A small contrastive image-text model, trained from scratch.
Model: 3.39M parameters, 48-pixel images, encoder arch mlp_mixer, encoder norm layernorm, encoder patch size [6, 6], encoder layers 10, encoder width 128, text encoder width 128, text encoder layers 10, text encoder norm rmsnorm, text encoder activation squared_relu.
Training: adamw at rate 0.0029, 19100 steps, batches of 256.
Data: 101725 training examples, 48.1 epochs.
Rows from block 7 of the text encoder of a small contrastive image-text model, named by matrix and row number. Rows with one number belong to one neuron. Each number is 500 + 50 x the weight over its row's rms, rounded and kept within 0 to 999. All counts start at 0. Numbers have three digits each.
After each neuron's rows are labels from the 100 texts, of 14848, where the neuron reaches its highest value: "fires on" is the input token at the peak. Only what is clearly more common there than usual is listed. The data: close-ups of made-up surfaces with and without defects.
# fc1: MLP up (text_encoder.blocks.7.mlp.fc1.weight, 512x128), inputs 0-127
# fc2: MLP down (text_encoder.blocks.7.mlp.fc2.weight, 128x512, transposed), outputs 0-127

fc1.307:503466527489486557451483485487468502457450492533481551623421482393475486401577537520516533522548541492474414515532476591545628501457540538511487532542480452481473509553476542532531436465522595430533420381486415512505455475500534460509461531468590459509464457475477404499495496408520527498433485478451600431554441464587412528549431444493527428528508407559484547526551459446406529451490
fc2.307:535530520540517477529518538538481487574584505483501529449557462502514483573492450478490421441488466519614644540467507456451453430501458499489481478519521606475570456446523496417508567570453444521537525592503581527445526525501457510521608459487477572515533602524476539470555482596567492510502515515536487540460561509407559529455544593523515558387446580393483474491487581520559512604451
fires on: "stone"

fc1.188:454495522468534522537481546465559509473527449529465459487571619483460467516549548453506519550485497433532498464529492514425490550538346487461537376430482528510459423519503480537377539565554566503495566463560539512472510498439430488485519601548539513424539443517516492538602597464526471511499500506510493511516436553457534460555553464473475493425477352536557502500510496449337455419487
fc2.188:582504527501446502477527454530395472512499518483532533494441411502578530438465505577491449413489478558406496529489530434571476447474600497551520601568548473495549550471490536473622413387428485504504423589469437531473538460523526488532490456495460435561495626503501534457423462521402455495463538489477491474500560498551503508473436493511516498632493574448503451467480487522611547580468
fires on: "traces"; "circuit"

fc1.62:445521477514513501454653484558476499546542464627511513501544500456532410439505472497494463434470443533470449503452537469472488443412436487463521476586507535502508476458545494476487482490451525422404419532448423491435483504460446421484570583516564411492577488618480480354413488516484573560366472484453496553516512502526439541476436417528561489547493529491579490500526529478507502539464
fc2.62:565463497529460527505455530471539546464495505483477479544412470553441506561530494453495517627517545467547590456588491569547541493567555489520462502452506364487505523545380504485486524435543447531511526398579625475541495501513528529506508492465530583475435632476502503601651517455597511479583501504526509477510507477448546509535538586424487496431398519448498500481470514482502479429527
fires on: "brushed"

fc1.325:541553382607565432517551603484451520401403517501518472544464623447431467520479368468531479523556464526464433505504531598517495436520487614484458549570502409423482489591446487478494540547554491482521541501560460505483490523513491526456453568404490576508498478466512411487605471443515510406500519569537496434551508463548546486495419511453480465562517484484529536535478520468429513481520
fc2.325:473427482481499472547531509513568496561543562484494461411520320473501509538394527524574478482364503574512585498567522495507393530496457362445531537531543542517558453430526496432472484478361429487521468562455478547441591475502499486556522542551456464567497504519566561478494413575520472477482539509572527510500566466464564497502504467526493540455521490504536491484452536546492401506427
fires on: "stone"

fc1.100:553561444544568443481556559542426560413440495525488465555461588411460488510479426431533514559552466541448460496534557596499512408498551567476443545571485430434498460559451524545560536526521522526536544521560447522443516504509554534443458577420467567498513482460513425427588489449558526422481543551568509477489470432571530504541425438430497454583569479496557467593483537437427453454491
fc2.100:481431487471501472535526507492561494552537560496486466417515318480506504538388522532572492454370503577500544510556524487519368534494460344451533547529541545532530464452514504446476487497372432481525475592465469546437580479507491483552522539568453473570520491518568550468481411581491481500484547499553520509503575469481561500498490459526494545462516495499528487468458529554495389505396
fires on: "stone"

fc1.171:409490393522483513523533555517468502464581396495529503512471471490453505558464531539454440396520426514612551540574561466456451459521535579421532438515511563530515421465467428460519388571486534526523406531500536421456486530443554531465597491508449462454444564457524447530541466546546508443458498560514456596487573527473579545542531517562578497401430432486446510516582467459526499520503
fc2.171:506489476451458537498494493504443490464542501419474495527485419525483555522387514484491498513505457572508573550520538302484415474557599536454566460513547517606485495478479493515531514492435537548558503565523607515430503509489571518507524426616392535474498573399537503559473452573512480475541498513528441507412499561498506538558603513521538469501469493443429490493491421482621460533476
fires on: "wire"

fc1.123:436503539465500499443530515553538519483529405628549522524455485437440496487505523453418451466500510493545471509495514503516533465421463501473521477515300500521515498520571487561424505495504563502476476496505455469522374484495442409521549491532583478382509533555410437468468569475463646534396451550432497533536457462548413452481512470549562445504453443504527521537599508495554508473494
fc2.123:450386541496476482516393554537521564534517545527422423430563488540491473534498530522527463481505503523544593454505530537452511570542486450490510454498541552629480539509561558464487525531514414533485528499558564467517503486706557568488569540566531505510514537453593522537562469548496526472569490392520506527489576516373582509519548573478463525443483547487489478460515503468500411551431
fires on: "tiles"

fc1.82:515468530518519510477549524469533470503441477507570542541392461379480515495545553536496508488447516526506417499548522601584487500409486462478515558531483460474548455499524543498516419440456529411518375456427383510474521464514525443559493573532569430508465462503470491477471472411515467476375476528468617465539521421582411451529474421527538471485534370554558561507532491529438490428489
fc2.82:465536487497439490546493518475481510448561528465496485469582552528510518569454462417498501563520457485536528500463519440427452496607471508538523471445503562494485513510485454510497602584544513567454611541630592506501514542515432530509586459504463585496545611482534536533570495531509446517527527559542406501481520572430626459537631603470470521494416544409509483481442496510581504575495
fires on: "specks"

fc1.327:515508511538522625483475463510407532446457460580440487482549615455529421440635517456525454448508483456476502467521494521411565503547421582474534376483514517486498521469531496495490478504563493504424520519590501507464505483409486559451558601495534450501534474572533500456531608444550502511439333472439514533517404515488524539490512480534485560523455530522542483486484543388448576501522
fc2.327:582459502490388383524523512498601524589526498499534506485361420541449530533437479533471537595470492512503430501470544519589479493469590468520479587551513418516596418526486526499552513481418548478525438511416441495524487516527484447519465464488490539490448663465509512518497476570554489509520581498534502506529597486525534473554483476494524452405606446477498510495488496561563499622493
fires on: "circuit"

fc1.439:505544509555528551387550462533434505395512429531526521487550642482537403452606472516487508497509449420498426483458492505433502460423471590562513431468502513497460519494551510472519426530622509518406526506492515471553499480473476468435530478526544496503543546567405501416463596451478495554414403479427483548467396542483438537450553538484513528547440529484557480497507475444496597467568
fc2.439:509471486465403437575480552433539502506466547439458466505452484551473529591425503441493491585494510498490396521554549452531441557560481470432523539560493440520589468575487476537453580510435528533527602476559543522436481534526462518510495498542424586478447551465551474555572459525527440535532562565556477418491558532515618459555611587566457470429521418524495540470446434572522474560472
fires on: "brushed"

fc1.363:460466526489466569444504443466500521462447496556473542601439488417458485396584537504509501521535537481469407524520477603527631510477539536516480533485482423478445518529493517534523466464533597459519428347497424507532434462483521475511478525469599429524450460496496431513479505381475528518397454475429593429586437448551447519553453474507514453512475416593486552508532475468429526477491
fc2.363:531490505568515499542511535553491498591569504494494507440556481512509451574512461507494438430474449513601648495453492485444454433506471501532478451515512616485566432436532527409520549553482437513530509578497587499466524531509476520502626475490494547503532613510510569473552482598548509476518485483548493535464587526400555528476555587504529553379452564389503492500493584488553512601475
fires on: "stone"

fc1.69:522478488543512489490666560440583475531441465508599533490410494398439502557521503535493536527436501523493474497535523630572476458407413462477513558542468448494548380501544502465479451456459517428471394477439408507472523506493496438553524551548529463482478487549484481416502469480514470514381478544489607541526524417549500462531494461548540523429538394570567565516496541517479481488495
fc2.69:433524504475430512537476498473472523412568546462498480518591549516508512513465497423509508595549454446457427488493515470424478561601499500570520482413501508463444546550464488539503558570577521538453600491602580506497498518506436518511517493479437562495564566462542524564589511449455425512516537571518401447512456574439606430541627564443455487553415523422511499470430451474542512436489
fires on: "specks"

fc1.206:563557435526562450483549559550433551415449491526482454551474594408476497516474433429528500567558449546452461503540562570499527418492542571466441539564514430432498439548434536538561531532519526533537547527560447531434528493517554537446447572421457563497521482447502436452583477459564526427482545552560514478471463426564536508553432449432496451581567465498556463591468537420418458448483
fc2.206:484432486469501470535526508492562497552537560495485465419514317481506506538384520530573492455373503577499542510558524487520370532496460345452534547529542541533529465453512504446476488500372434482526475592465469547436581479507492483551522540567450476570521493516568550469483410583491482500484549498554519511502575469481563501499490459526493544462515494498527485468458528554496386507396
fires on: "stone"

fc1.417:480490496521537552525492513463495520511396416552460491463559557410476486482593527448505468494494499476484541504552479532427573512559374506462534379494508477437501493508503407537372507479498493540470537381563502480462494486450512547464510594485515443448442452537550486511583598444511508415461362498491595484528492469484548471566513537517488541475476429572519490573500585403384505508523
fc2.417:527490516481443437468555465550507496579574518498552493490427422524537489450454465595507566473467462541477451506419530475554449478412590474600515568532534507531491477458472551462613441518479530428489412578385442528521510515527488417545474459521474519568548643482457550434425470603481464534498580499477460530522549528520441497454424434462502465548547549407504484481484489558580518586469
fires on: "circuit"

fc1.281:455475446463483500527633508503560489539532488566504503494466516385512433525476477525520407420472492527520521491537518580526500464442412498406499530573485506528537439503567448432416498433489491404427398488483451470449505531448447444492597557552522429491497500577508465414491479522468512560358482553564547516535518422536542494496461464584527535415493418590577506533488528506456482602502
fc2.281:454500501525453561453476444520438538435573502505483505514536504528491500355552509423496554592533499487410559471489498507446556496556579492602488438458485444501395554510383503497572468493535501551497511492588579497536484466502504505522468437503517546486499637470510537530529552455498502489523485470476490459509456529453488482530592556379509481574378640402515512516469495410540555426507
fires on: "carpet"

fc1.435:510547536549548579448550436569438525448513416530548518483554635492541417415621496534466506489467464426496459438433487507406511467462468590567531416443496526498473514449530508492537441538644515508403496526462500519558506486465450483502506519518564472529528510579447531426486613472520484523439417481456474542469393542480410530432504504485515513559461539476554477499468535449493605468560
fc2.435:509481534449400434553469528433531489495515550442464469493463473574531555572432518435489482573474512527501432515555538422550422541557536457434569559536508454523568499551471499543514574477423512553528572516570529553462529513547465500542521447548401590513490574461536513540525453529507419542530603541540454445474561537523622455559598541567434483434520461516492488449428436579573472588453
fires on: "brushed"

fc1.132:496472443511532462536645580483568479571477473509515517478479478412490456557477462526511463454441492537531507480544518600547479460436397452430502515587488489492542370491542466450418468474446479424472431508457414497452518528447465457525522580519506445503488454569507487409504482528528509512385500547554605536543526428519533495493441452566537516401521378578550512516501586510420458543487
fc2.132:451504549472451528510442459537447504411571536447465478531537523564535548462511518413484553595530511487442484488460478450434520524562567523588525497425528457498405575493431525535553543544557516567507568476605589536547524463540495511552485454521483575489526605453494537570549519447472449496549548478515447463468479558450533475537598577404458476590389599422499453451443461482575534447491
fires on: "scratch"